Weights of a small multi-label image tagger.
Data: trained on simulated fluorescence microscopy of cells, 14.0 epochs.
Rows from block 10 of a small multi-label image tagger, named by matrix and row number. Rows with one number belong to one channel. Each number is 500 + 40 x the weight over its row's rms, rounded and kept within 0 to 999. All counts start at 0. Numbers have three digits each. After the name is the row's rms in percent of the matrix's.
After each channel's rows are labels from the 100 images, of 14976, where the channel reaches its highest value: "top examples" is what is common among them; "peak at" is the part of the image that holds the peak. Only what is clearly more common there than usual is listed. The data: simulated fluorescence microscopy of cells.
# c3: 3x3 conv (model.blocks.10.c3.weight, 256x256x3x3, each kernel summed), inputs 128-255
# c1: pointwise conv (model.blocks.10.c1.weight, 256x256x1x1), inputs 128-255

c3.80 102:465587453548491525501505528486429465478491539511471500519458499468494451496559489572511514504570480550442482431485471509539450537457479493522570519470526500553479466450482516463461500505464509508473480498526470473516540470508552548522514463470534488556528440473492518523485526431523461564528530511573473470439466503431532556434472517465456484500527458442567493436469515480524484519533
c1.80 077:484569492510524498464551523479541453446575511505493491493453531494466506505510521585442448510564505545527525393510506525514443505513517500502502514526469522502492529501537471443509532508473481522465479496502446517541532485566525494486465435505520493537499477530511481485484517415539495553535538489548454466490484521419536473431502524525528536505472446517563465447488511519523442526547
top examples: dim; cyan stain; ring around the nucleus
peak at: top left

c3.254 094:497492530433452499563430519479533455493439536492517425482512488570527478516487485521507444527549457481547527499453493502530515519546475494466464431540479537429471473439552483471452495496445463535500485497479421502443456555540482543533483525499485517507512526515523581536452480441469541475446530520451432520480499469571497508514444499431484493484525514570598542458475542432500419343544
c1.254 115:490484475456436530486504514525521469511469531488508501425527559529467489495487531442478478539463507439556512495480445544521481500493478520574539537502537537467511573517511514537452566490500503436533468485498479472515457499526502516501485526483526517590441498579501574487524524447502501548528497495485471514546467447487556518527490530443391499478537501482505504485528509501506495400516
top examples: crowded; cells: ten or more; ring around the nucleus
peak at: centre

c3.2 108:360469479583537597519524476467534416455470514436522542487494474500486510477467531535532486458562475460500530502515538484530505499534490528555497523523492520488531484499467570518578487505513436434500519544550509497474465461492434513511548483531511434543523469516527486532477428492589462485511498519500442485483507443472476507489512531522503495471467504468495635414554471514535455461502
c1.2 121:340489511513478640528490488517528434446494567502471524532481503495491495451469506544562496498515501481509509441555529525462448462475543519535497478507518511511537506447522507467555489471516471446517470510543461494517506524478463518462535496505501448513535457511480459459447437523615452491438474511533426454488510536492483550502486546544490554471480518473464639504542446483522489467522
top examples: yellow stain; ring around the nucleus
peak at: top left

c3.167 136:526548522496517429483523523488517478456459567525571541479479526484441496477439498467491474501518461487508458489568523474563544548465512484516484486508482508524508492488453562511510498462519473484479580398464471532466501480419391491531500471454513484528514439438419509516520448514571530488520432464504575464477444507530443483497486533454533623573504488505534416570442459499565469497458
c1.167 121:541504451517509422443521589451512495485444516508533484483513568473490472464438537502498507531492512498481488477598546330497498493465519510472474523510511476494496544517467581500544522406529498433480472431476455452420471481404470469540436488472488495525493467489431513493448492478551529505495439468541527500481471547494465496517523551519521645545510530474563431555434545528542506468458
top examples: cyan stain; ring around the nucleus
peak at: top left; top centre

c3.111 108:468528469508523508510552504529410540483484538510509495494464470491510570440509536489505488499483557476546512491564443490573538523440546542522466484561478460499483547537512470473503521476495501480489535537550499476522491555508515513451550467494511513539498483457474490543453499462455516528409514485469490492505447534459508492431442543472446478472462448524463518574482550456503474467526
c1.111 090:566525494518560531543496500548439481479507513556517505423493503527484586482520479511456436445435493497558517465559481465496523480457530528476485530509441488482469521474508515476450510462542476509514489480555513424495474493536527552508482492431563444495565487457535433616483476507573479531469520489452532527462472479479573545451452536499458473429448418486449477482513474481534503466473
top examples: few cells; cells: one or two; vacuoles
peak at: bottom right

c3.236 094:524422531560557525518478499462502518478464476489459424512518474463513540457456544578499518520510496444480529504538407507473519529496488479541559538523450459501433541498456451457452465499499452547481499522479406528430518495457508459441505430536487506480488574553479589479466455476425535505578441496465432500469479475496498442425472464532518584553537520497515504521535598491436472498439
c1.236 100:459492491488485505518478474507511544488499503508485469452494465485486512464499547483460429577476517516526500479472447512469481542449487471565536467517492447440510508482535493535513566534508490516525517530540500488435462434479476482432467452450461492511428494580558545441489527514461482501496485546468521558515430487618506531322469514567539482492504454476457488488486499486477516580472
top examples: crowded; cells: ten or more; ring around the nucleus
peak at: bottom centre

c3.233 095:581435411491562546515533478513459466481492552498504485492554521564500481522484498472507511544593471433426508507453508481526524502553483506586512490505515493503539517464514494507512490470528565530384577520457464486481518479484515525557499482481531495454441588508519530493501491505439490553422565417516394461487552454498465516531526494472527494512466566460515443510413434552498485493484
c1.233 094:577463497515510515542491474521448511565522490482549521494531494568500488552539479500535485485531506517439542577439463398511532503569500497454503448496518501466551516386483430484524462534497583492464508497483474481482490429475506500536456451505581553445475547455498444489540567517470503547481554431500471381492485481392490500505506504482465553449466559524501537501433472531511525454490
top examples: bright spots
peak at: bottom right

c3.231 102:522441489453504558467503502503478547487481511495558482497498499401497461449490473492516460487528468568557510511517448453519475484457522529446496430464513544532440502603494452479528469497463488551444475428502436591509467497551511532511551510540500521469511565502466470534511462594520527448470502500491478453519337443494575498562516539461486495478474589501520523531521535455497488424503
c1.231 098:552474441507492483500497485466503566520504497489517545427583499454541453484456514479484445528505534519483481461530463463525422521503539494460507465488537513538456485567432490458498481530487500516469477432562479494514497546519484526534497504505512574476515520482466450575520454585502499459522516447533547430507293484486523507474487552492496533496484505454486572532510523495457515483486
top examples: crowded; cells: ten or more; ring around the nucleus
peak at: centre

c3.90 098:466517570551574542466474428488473537498453502569454538510489542511501519470529519519472506455444502481483524538502454454458428530446539541516516510452501451548467495583485477490502540507511513546416445499511594502552480502489562473554460512452530496467566485493467412522424572511555492517450514511537514520463482494478499511374555532520526556450489525482486469458472537453501425487446
c1.90 101:476514553502580531451480425454497539469462508568474523465571487509527467519496537499443502402489480544435518561543472495427449527500547536513588502520493544499528513520527483506547484499522520516463493478483523541539498511475537536482491530489478474506476510501497465508472494448548505510537523526529537492455468468484485487458464527501530569504497526489510488448440468481485452444524
top examples: vacuoles; out of focus
peak at: bottom right

c3.247 161:366551438507499615484492564507481494510503446469478464494497500494406468508489485527479450488467467465465496557441529458495467491435505473449455452543505469508500462495506492445518467512469492456460491569637473490445483517540529478426575487549511540552494472516564497496566451504439498485476449468486491488498467476514507462476512468437470458477472504490347583502388483450494472461475
c1.247 136:372553484501518575444472572487491501494516450445429475502509511492433509513495500489513459506487469512536484543472475429508509543437463474492449492527512525481479478458497528486492459503513474436445484507605525512462516539522529468447532486491501485548514498531624489506496467520533554503499498502498495490510479444528515434540485488474479434471473526516324345513339493447489482445471
top examples: yellow stain
peak at: top left

c3.79 088:568444554520579430515518589443522495462497512528523465506636494432480508533512483462454578509498523550524538542555495505469511507590544428500524513495479480551467514503543484542556490574460516437453486476533414428462558501529548584452557415489605494467538520542500407563525533519478539534471488484483449457527462470451493475485476469521536541585489479492428450485438512493427577459512
c1.79 090:596458569483527425449530590454527500434564429465506539460518527496524507500486514461517540571478498512508570533504525509477506528531563520501521401501447472471430457463502435500557569572454541526449404505497435411490521460546513528441481432481561481502536520535489500499530524539568473515436505471472547490442541466436440496511489478495473480531508527483425472466413474515489507484513
top examples: magenta stain; ring around the nucleus; fibres
peak at: top left; top centre

c3.28 081:543591506487525521493449426529483531523443473569477570507468483483557437530526420527505542481582506566548538426467514483464518467460557413501472482451462548504525491491440462445510486468474521517484447475499530467473465474476579444538590570509550433452542441501543572491447470450546520462486475510550467557470509436462535547409482504462447546551476479462434539468523478441530475543504
c1.28 096:552516530490545507504448476536475480496457505503413510500507533563516510413445503557505541497596507543454516444436469469526520527480516465490498520509528469533504524477495464451466488437449501514405480510443565535471558508508567491568546619464489483543500467523530511483544537467525463514482436460531542490569493487453587502398491545525486575535490507533490528515477472446462549540511
top examples: fibres; ring around the nucleus
peak at: bottom right

c3.172 075:481463538452472481509503505567505565487499539464453455527565447504518613592521483484507484463519484533481494510464436508525477488508441550490526480511525523488513550562484431486517579483530513506489524507487544514476512523451490532529427501460548481464541485456506507560560496562544626496446550452465465474460432595462440456560439533484491435469471473519451463483494490482567454527522
c1.172 095:493464479485573468493457496562498502452450552447449452544484450485476551565523538503510492472559486554512514529454523564536495523537219506456513523508490531518498467517521519529506533559534522513509481509505584523456497492456505478563436461459522580507527466482501464561573514508484446494523500482501487508506444499465481569496443557495411497532541487507510497452508572480514517507466
top examples: bright spots; vacuoles
peak at: bottom right

c3.215 102:503487492507507503537538462499515458437519477513552480452522502506525429451499478499473429478490498478481481493518464434445546436463482498457539487476515519500439454547495472494473442468486475503527466504564456510492492479539486504453480484457467441422509603503543515518523494471481539489454486464508509518453469616498456504452500461537474491504488489519546469538504474497456471475500
c1.215 100:497512426522511482528456465536511507510563463524483497504601501538446516482531504463518491471575544485500541489569437474467508455459523514506528486479545409437521484529467412514524477493477458456534489495533484488472422483554502487494414441451425470462530529491465493545504534527501461468468496511529536517451518509508464460421466510476469502479452492462497432490515583594429532479502
top examples: few cells; cells: one or two; fibres; vacuoles
peak at: bottom left

c3.246 099:472501504519446466508483335491508499446500563463546538578428465508448525538496433576505481453545527551500546506543512485594544452489503500515480495500460527562535521512496569496511545442545487479542578461509467489479537517509427487468523457423469439540544525489451431428501487423506539520586506500512508467496519484495509514386432531481495584533478518492401446457403471527512532459503
c1.246 103:437517537509516445471526328490550501477495588472468585529481480535365526524496479511528452459449489487472538543562473535531514442484521499540475486465497548483458516484505588488509546477517504482517499459482466498495508477462429477535459436459471472554507537446498512507526505465489569519531451485545486504530480564500561506472478486448489589518478524531318515532398456493477495440498
top examples: cyan stain; ring around the nucleus
peak at: top left

c3.46 095:506524489562488536446499456450520433478512558495489499528526440515519486529471414493502466524463450604465490432549437536417465526493482528426580527476511609447461457565467555514523493426528542457474493492479492492528460482505508481470522508545478521522547472483506456527517498506513498588521481506534513471551516441515555390593495486489478511502508514460527462502527536499501477442447
c1.46 098:505532505518478567491489454442589499502538516495493486470502543567473425504445442468531482554470491633504483466545483475446532484492458473490549528569528621453472426516485492493475553499522510447487528460487532478494519469508479499487499539511505605509505469487504538507482456512620519572535489549492566484505580456511506430443527553452480499502472488478512445478512455501482465455488
top examples: crowded; cells: ten or more; ring around the nucleus
peak at: centre; middle right

c3.136 129:538545516453496516483511541513470510512489416493540536513456511500373497543495492467508495530481494502512449446491562547417501507462494514499431538489517515574459469539407505480536569468488526505457488462536485497527514436511459491467561477564584536535537434481528494579520499439445528529465482447483486535470470503465534485490463513441510531573505508524346529523344554475499513424421
c1.136 108:527501510465522498499487376540515518508479468469468512449453506484481501460532530457529463513478476478511488477535533487443480548435489498502467495530516547482449462497466539442522517456494489500454457460537487577481482455511464519465538503558528517506493452523531460516515500513434532517503454531511541532458512539433509485478427518418499489475485561503298525522306436484496478455426
top examples: magenta stain; fibres
peak at: top left

c3.183 099:466527435579460539484541484451509537554475583464428511464535491470518501486539464505486493490578460470525503547541400427496484503444458489497521515492552486515436488499570467495562480461631523482528493437518486458502492511453506519473500517568508528595439504463477496546473484554510530448472520426528461497500523532480577510466523418507504450471508495503448466540527514519504505491510
c1.183 086:464527449500460479538554498425463581505485508477495522466410514523528505483531470473489515491577499521614532567490413479501520473476438448464536516465533513477501484433505453467548531450556467465540484455481452482547555585457456521437471479582496470558485461494484508554496486549505526466465510492469486486432409487457492466485462512455495480490500471485524474500492483479510481572487
top examples: membrane rim
peak at: bottom right

c3.133 084:476546501428480443495465565470455466504478516448544448435483478551421521492497542539487485510552471523449632493450531538518491483470525458495477505550597506501444480527508488422512538472476493441481510525529483458478555492460508503422511493543469513499478472487545448567564450439502536501515461413502530574517507546487471458497499498475530436475554516517418578457443525439475489439478
c1.133 091:458535484437482403506434600478497501462487460472495515450494481500396534510469521506470513481499498479545528502479464526511485456454504499450467443524506480494468544483523537456552426490465542414419521488542502444439499498503535480409495473515429422537502465439575478440542477500486538511521524402479409531482486504512482435484462489580571485490473499442432590489451490463519464518440
top examples: yellow stain; ring around the nucleus
peak at: top left

c3.150 101:558544460559465312423473382527529431449435486538485530470485494504605544470462498515540473469563483494515488489474455518516420455477488542534502479435504478430501483497459522537520479491518462477457525483466511543503484432561439481508526489447502471531460483532486540483580488530494501513520435523563459495493480498465479529532524479568483430550490491469407460492525520483503544425512
c1.150 095:583484530554516380437436428524493401473448466506475492539466498462402509539459546580543462508536553448531474477471508508501457485504483484550544441480470547469490480502447499502497479578499530483436537490463501526490495457568454460555484459499502534474482495507442497532526529598576509462507487495509444509456522545508467542442517471535549422526444534453348438454578489504507492483524
top examples: red stain
peak at: top left; top right

c3.244 113:451563461522487561522509437474464518451545529498476470466484521544524454533600537543560463476526493517447499506428530473543472514424459444489446468466482550522473491450512461523487450543515522526507464442471441480486488557544543536473482519507433509590543466451576520474469467446444488565417481498512443452479415509457451464495513473463473440502509470513452480487505471457484498414510
c1.244 092:422596517481463502499545460406456494505507468468488525474527563465459448491541549500528450483516459559429487538489543516505471508494511467459514483477436493489499528487455486518537444497551504504518492479497473473540510510534535506452436512547432488522577489468531515482492434470504492493454528514518460531493483483456440438521476431499474522479524342471441497584469464469498457440477
top examples: membrane rim
peak at: bottom right

c3.241 148:390547481545459498522530394509447456469492620517555561503484500503365471483497529583488437471519498493572484481519493465551505480475511509557484498535469520489495507462465501457525530513509533427554546437473460496431553468342456500521504456488489437558528454455464432467510448547510496542506463484476498451490545520550483443433465559508557516489448540499520396472439461464470495446475
c1.241 140:377548469532471434509510381502482501451538586516502522500462536431419470481459516538480450502526513494503477487529556476529489487512500479548490507501441523472517517492472530449514547554510491477537518436523483469401494551358427485518455476472531455569486443475462474464512492507511503521466490512477480432507528494489516471487504473491499324516508510458565404548381470490482550432529
top examples: cyan stain; ring around the nucleus
peak at: top left

c3.26 098:529497520457529526540466495439567503521515445539553494536484505518512469508522529482542451457408544485482466534530512495513452504507432523601452492456595472522480498571523541534500499511536502398618487526516450512444473518511431496478499480452489497450527519535501461545597444434456556498498501517507465495501487543546536442474539553496456435519458462535441483544523489487442496474536
c1.26 099:498528497495469458505489471496489534550511460558587493532469508451560495442502454527536477515462494546502467490529568478481435443548471451532504536497451508489475459551482503535514557515482522361539449476539445454420497443544491491510503480494468473445469512464515518511529471484479583484533431523490449506535458484575474449486529515505460447525489508472452532543548430517491464472465
top examples: fibres; out of focus
peak at: bottom left

c3.161 102:494533556520528518475534511453528522488485515498515476518517522476540492478488494432493478537511474548560498499562444531517526550513529530412488469533497571459548518435493526540533455529486516521493454448459404504485536508456520476523468507489477497505552485463500438513485466503525429499443471487502479418379605466425524460659506472489570485548429458524462490484499524453461464406550
c1.161 105:473546515512486493424477505409467441459467483482472511476519526518534413432493553415494472521525464425562545510479523560477531481437531474437429549479488497451453570468538486483603480544482562550443491474534478492468499545449521569513477480515504545507572542520510511431487490463544448493479509490534503485469601507495516478529513463442499506556537541513534478491510451513530440442523
top examples: crowded; cells: ten or more; ring around the nucleus
peak at: middle right

c3.107 084:509461459401499499514534502571480557453454477550418558482466485491531543516488490554494494584463503508501432453484555525569507483489496512531502487491500475440462495470467576523499511535512490494499494553441593482526560535503543469494492497471510458514556433511440489484473487437489522587468486486486498523539444503513553541476408482447534576447503473534489497468507482494544550453490
c1.107 102:481488512474527506534485450542561456466409468509452506474489535490452474528523406558507557551411509495521504522464535535449483484478495503498480519539482529481505489481484530517443470546561491494443527518513550503549588500511520470490573538492542407534552491462450490503494546465551584536518541511553488523557482489522536485496427470488471549433503523535539498466484497514483467510481
top examples: fibres
peak at: bottom right

c3.69 095:520504434457457428534469392491443472487485439501576491511460517423412472532453453527538483514501532460469459499467517476477502469523446465492467525446485557535506457457455496480442498458546463470498473501482516514450498511541463514483536447482437514536510550443464452435441454487496511533579524507564484463538384453503486480459466505488419466495466532517581462504468526503546521504449
c1.69 107:595499486484430469486455376475467477513525429537575494550548497458424513532455542509572462479518527481506463482505468502482492495446494479526447428454537501480549485476468547519465501508543490463516515547481529474458546456524475485481546488527477511489532529510444453436506474396425511518512533489543449424589505461458486516462450495483473447511451549507625511526445544499530528528447
top examples: green stain; ring around the nucleus
peak at: top right; top centre

c3.114 112:518494426421517502551485460524481555582479505428492510484468523478497473516541491466428568592520526472424559466529431508540529489567398486559531524526512519522514499438553496493490506530499578443528550484557465532445479538492515531504475442457470511500497492573511454486575545447521544505507513460532491493563457513497549495503495527509497465455493539558540503492533468526472525575483
c1.114 102:426510459448495464502441533473483567511523519460531520512428536569477585496526510517507555481502494564417533519455502465497484539546491506522500491543487532457528488451510503516500521538506545464482493493517493482508459547402540498473512447474471508455478561532543479452560552495477529481499519494459495494467462498528500464498521484510468506531510551502486503526506495512440518514484
top examples: bright spots; fibres
peak at: bottom right

c3.18 109:513479531473537480520508484519489516504424475569465478508519470471461499438475508550489424486548440532505509479540479496555494456472526508503528548499535523438514459467390466460532486564455485466441447493522536488495551533402579481465444542460460494454511541500543499505438511579512492451394513483497526473514510469499615530506479507467513492397407523515461474460519432508474463575467
c1.18 088:498499581496535519574493467543460564578513509451434488553490553492490524479493554452467534451481513511467511519477510483581523509491545490429492492498477476516524489494499505500486481563482541550456529450497487479537553522459550512445509524438508435426578495524548478481492526432481545468400513501447445441507469523496529495543516508473507494481458492524481452427515500512493461511479
top examples: vacuoles
peak at: bottom right

c3.174 107:459501517534515522462487505479462475451473477449496474467471548541485471382480468462496525515514498474488414507473497547422523501485477426425509480537557512435488418501447433567511505449450538399485496472561537514574492501540523482544473542454552454498481495396546530481523500493541437514556507487526503473515458538505415487563519452505514507495467526444516506557519429483454534459490
c1.174 111:529474479535522521531478465415519471555477465501518499435523546536468435437482521482458511525535481445424438481484500461493532543507507453391524519494584467498465484468471505529524512541489503392481453529445515458549497574477488504544427523420483499513503487474486447426495447467490547470528471482535471494467373544497509519597513512602548516465527528487505520462520528537488566537443
top examples: crowded; cells: ten or more; ring around the nucleus
peak at: centre

c3.249 154:452490475539505395450513306533511449490498474485533514432512492466632539493479520500521464459489535464566523481487466439539482485503456506539482509467445517543529492513484513483515506458498477443422457525430500506494512501534471498488474459517490483492516510494468536439552489509547495542440441557531434522487476503461500514489513470553468401479459451504373425567477511484495518443460
c1.249 154:472524456498510415482492322522446469475509468493501500439491511423628545515423516476517439475478522482514498498519487391517489466452443464517490479482500515528483518497471551490497494499446480472392470578457464500493453508549489503488512445537496474522524456491426496444495478504536509529471482496512475537473483514486463468477480511546490426470491483472336422534313518495480479502505
top examples: red stain
peak at: top right; top centre

c3.119 117:500553467490455562484513460485501489478500517477513464492433476459426495494482456524513422449516472490669535559579575515496529549436539474473526468495471543483511536540499456479488490485501486487519480394534484495469508434464521513528546471477499506595503456515515449451435452509474455521513506513493503485477584475526526519477454525430526569471570505486575490542416482406468526503478
c1.119 089:470559495529469504478504485466509480548483481465656449430420511444434509560484478487505460510524530480561542542567545471527483607400501518481516494552476523483524498474458453520494478430493475479466502490463481545413499466488500507511487523467481513519468454445464467535427521520501537528439516490464460500502511509502512514479453475467541552488528467486559479485423503410412505498513
top examples: cyan stain; ring around the nucleus
peak at: top left

c3.120 115:456487501539510524558533536555515483489482532601505495481366496491461480422479447467451524463533467479583429494487505521487533440523500451502501594544492469536440479524516524545476499501514491426484515437548434470521523512431462520500441536606460513449515566476435549496490539559478481539458511432509388478542511461503529509533509507510442473546503485494437459518481493523516481501459
c1.120 099:481568495517491542482502522519460490493502520563474545446466437431455494430418460473477497497440512433497429485488520527513511428461423457481496525504464475559448457442521534490467496578528439430479487392552433462539466496424512487478479498586503467480469498453541542510475531558539472516503492450506394481485530538460500609526495461542482441524527516481519476499472486465522459431457
top examples: vacuoles
peak at: bottom centre

c3.142 084:541514498522496552468534452555544494505448385524519493505488442531512584448451475478502480536486540594413467507449530443483466496545530593533502481534481558412516539452485573551530576525467509453522574458506525578469537504451595443495454524544516512499492483577446517442488485563475517538511422528488529459505530535501430457547450542498536478496441461498530484461460507522487478538514
c1.142 091:437521480530504511517456395453517466466458402489533516496461411536408568462453454534500445512471508509491468549506551502490487560498481520479482490519477526499545455461480515589510574470455418509485520479418505533473513538488525481476430460523474483444480469483471528479473524586541589473577484514502515460526581528482477465501470533476494489538507458490551483478435523480493510453498
top examples: cyan stain; membrane rim
peak at: top right; top left

c3.52 134:587499447491480337483439337528458500484492357501487487464456460413465518496469467473553449551463509472509524504460493418506503501539468493532505510527448510516542487511495469529487443517463465490478478495482447537477539488504473482455506500517457513493480612501454498480460481471367477472551502515557510469483514470506514507496430511553495447459536505420584445526504486524539528510545
c1.52 138:549537436495500376496480321518443525485480325492507512479448491494370506507443479519536472497471516446503503494460504395492476509506468474518485528471492510470540495503458485455503494547489480441457502553487483504497555498553431440485493465557495478480535520477418484451485476490373512474524495479487518386488491478498457481511478518537525418491524488451568490535491471500547455517487
top examples: green stain; ring around the nucleus
peak at: top left

c3.101 094:534518432491488519546487504548484476473491501483534441454494462485529566501538501457519501470483500545499498421527445533462474565488551525524507509539497584458399488497469468513584579492499466532479538524578459541498518454572539505511468460525502565464454442488471471487497514481565539424553538514490554472492540473407571489592504452377445449543472476467557481501498463477540476516436
c1.101 096:554525451492475543583506511557521428447496487518486494485503479437514478485525479555500464471534508497555508451492508509503476506471479550495495494584399469479410500512491550479533561503561512502495564481533421515479472469479539501509516467472448569500475475524479517539585522456488489499499487447509550457462528428472568564493456513447523482484509493476538509502524489546521494526573
top examples: crowded; cells: ten or more; ring around the nucleus
peak at: middle left

c3.113 098:561516512559457475475519540462584459494528500543568499370440471541519475483493565533470548511523476468490489477526434517513505525566489431503460587530503524458479498515526472444509466519459538573499557492470500539499491484534429524462456543520470405524475481525473507494575486506485507533559461464463463543511527558513525363394473423500514472501484486532504540467495610495496444618506
c1.113 126:515539421516479533509535536491491581500539522509512505491493419493506492526492525442513540537530471479510541442551500506505449553520478469477522492507503455473498470513482507504486397487486538459472487481424501443622510449521498498496473482467444447499500501538510497504491488494449517543541499500486435527476411514621650527476539507497488532468502513490445480454511498505465440577442
top examples: ring around the nucleus
peak at: centre

c3.190 101:485450496505518531477525525614475501470507460517515537476539539540543515508464503459517537545512535502469398458488461520472541481499478492500498479530536529517521478388451527531481561518450508476463490561546530502481525445532517482523526535440509475518531542486457420523522503484506510533530498415407526524437418483467499485535512470503471500520506466468516511565474501594527521547493
c1.190 094:450485521474496514469585575627447454477521495502557524528557506463518603501452493475498518489503551501433477491457481497473482521524526470499475541500529556441509522466514567563505541492437545444453472531533533491508513486526547484569539507446467455518469521429511394553512543456463482508525504452455500450517438390465532528567516497506509500527559504483525499553464500501551501491498
top examples: fibres
peak at: bottom right

c3.84 104:402462493472561499515507519485465475498516476423537492492570461459501539500507419456520472480468497545547489510476544467550502507468579587486480503519540505542439444515500461525448514437587493456511457556508508497441466490473494460601534561548459479527457461502517470449455405464543480549453538438528497559472530480496407491535458540441494458465505460485460524481504516507557496507464
c1.84 087:461436481507599489513454487542467548481521500458545453544476487475455488481524427471497486434465533556581450519527534485468483473496548511492478513472488537518468461475513476501485527432526505523549493511442504502511517516504539475536441492612484503463517464478532525537459413566495520533468475490465566461545492536448525509521412563458527496463434495499449505497510433510470453496512
top examples: ring around the nucleus; few cells; cells: one or two
peak at: bottom centre